A small image FSQ autoencoder, trained from scratch.
Model: 64-pixel images, encoder norm batchnorm, encoder activation relu, encoder widths [48, 64, 96], decoder norm batchnorm.
Training: adamw at rate 0.0013, 24900 steps.
Data: trained on views of escape-time and Newton fractals, 72500 training examples, 44.0 epochs.
Rows from block 1 of the decoder of a small image FSQ autoencoder, named by matrix and row number. Each number is 500 + 50 x the weight over its row's rms, rounded and kept within 0 to 999. All counts start at 0. Numbers have three digits each.
After each channel's rows are labels from the 100 images, of 14976, where the channel reaches its highest value: "responds to" is what is common among them; "patch colour" is the nearest of a few named colours to the mean colour under the peak. Only what is clearly more common there than usual is listed. The data: views of escape-time and Newton fractals.
# conv: 3x3 conv (decoder.mid.1.conv.weight, 128x128x3x3, each kernel summed), inputs 0-127

conv.92:446545552596532450486567519488455538512527449479501443480576526568393554469481474535499549537534482663550486453462490448519545518484509490489555341385503490561544532468472526505389518458483497552472436574464567472586515411461460501523443565517421433479515485487515485517522530473565459445516552483489524530551504364555473493544568461530489581495465469440549478452477452496517499547386
responds to: warm; Mandelbrot set
patch colour: black

conv.60:529486441502501446486520495511476497540538444504480492526596453445524528496514556492506521535462503482451459509509513503459467561438541463467462537488478473472447526570489396524436609509467438467510498546488514523418591440462428451646463486594547595489604464466526495533643461441543421515432530358460478537471443423542520521501526539454488525525537500405532437561504459539648527483512
responds to: tricorn; pastel; grey
patch colour: black

conv.12:505467511511497582565438412558555457511449462463511586538543453522494278514474468481486428473612424484451480502520497502414540469446483481491556486504491382480503541547502556514515521529450461468492553570449518518498386509505524519401483492446546421464526473533411419487406581596445547486508526502547486466480512514518499451529522525545534514546418521630464496499507564511472442513511
responds to: warm
patch colour: grey

conv.124:490514494596485464474546554480424508511458467439523532452552512484471497493539417525544488459426470546513476458513478561582464523479250542458549508473532510482457492406513452545469453485477451493587378559480574473485551498471455452547476500542501490460542529510534521545495413405508502480458468496543465601516550472496512475510578532409493394433474444443423461579487535481561436531504
responds to: tricorn
patch colour: black

conv.32:388434432511544477473472544436540492516427475502479512489491443502412567478411573531451529478503446493539524547531562412508474531532545523481478470549559466484491460496475495486473489438451428423572538509468504524401506457506488475550522473631599449489534408497498455451533555557498509401457483489626506477404485531499517460444465329427382466446556463464475529574541497465534476500479
responds to: tricorn
patch colour: black

conv.7:494553569522560401531556548483510533542516433534530469533491518527548518527478520508479482525567483534496523489573553533527468483521563548529475519593532516558481544523407611438404518528521496441522484537516567598530508520579559465408231604389501496504549568505509464511440551494509468477509465548466562548550484482578568479530501487513556558511478534487531515524484488516463494531447
responds to: warm; vivid
patch colour: orange

conv.68:553588452471472531525462400519503437507476499460443496527506390432527438486461497487596507528550452518439532558535535480591578478496498487478490499483491492503418539482511586488545586494504468518429573501377582506420500539514524611474494480501624497492477406568490434443514524497502454552537597477560484510400457464513515533496413517521402489452472549580483559410526479375479556496507
responds to: vivid
patch colour: purple

conv.86:461567486492647477535447466492532499487528384471515482509505483481586482508503534622461539536494507493490477521491426529512470522464505486476481508451547471502476508526455777507375542508472495424516519493491548463510477543542610423438378629445487490486477507459521426504451537498524514598589534484488510495481480457520562474494536529458497533513514484519471485524513490464472473497440
responds to: warm
patch colour: red; orange

conv.35:426473580496519452469544551488447393424541409608520555534378563456498571488474475496508516489432498497605434484501501452460476540438491467454463495420469517448535453393495461515440483426523498488540542453513459486447488504443511486544506509502442573530539570605503581499537373605535472493524481488494470527435461509450565453527513528560434438502562457431515609514476583517580446490466
responds to: tricorn
patch colour: black

conv.113:415545519541550514522536472536477542519528369453471518502490498524370501497496533586443533528524518484457477503500569448444510556471528494515504338496534477457421515528453563533271498564484427449521518515504500510529424406457516452514346611498544470476537489477531446497496522502559532434495535445528524518549497507418455467500586423507514520534482483516529503510513511509527502453436
responds to: warm
patch colour: black

conv.8:502458468457532464556433462486510497508516462464507418530474523510434528510496482546513552531667535603370494551534535510438419518519479472534525586513469505541476490449465538548559594485525447481452493458581521560625533487516490520557520505565572511508440437527530506641432532548557480539528606441544521536438536524577457494466499483513666469487522518517505580489501571508439490462532
responds to: tricorn
patch colour: grey

conv.57:517544493517537521504447509439468466488562421499547513568485446496507531491502481564483504559448474488459448621462490489485515514438474546282513468442614392518493532492572501583474502570435545483468501511504589528472527491468530464506505478526448518485476437455475457560430505477531494509507556527534439545505486497506504485490598490478492465557520461530457520539688531468466330523561
responds to: vivid; pastel
patch colour: purple

conv.125:547462466418499418448449444500411506500474484459593451481460468503454570508510527511499518496495440417466477479540473456475538457466522586417429422410531439463441489504533511491461497551451464466496490554445564480467518441467445468526506516535522406450530387521509455461415470435531440497458282525429552511527461507541479476459518513541430388499432436403524512433527476468476435488529
responds to: tricorn
patch colour: black

conv.20:458571543502579512526482521462532519485501442493522491490496522500600547488543515709453580537480528517537434473501517476507490541496542499405456580504584467510500465503518588555348445613438524486488516541497577487501440542541571467516463563492437497414519497378518555571459508403560531572554546434493487505494459508513526485488592528431554548524484452488537488531491452520510418538455
responds to: warm
patch colour: red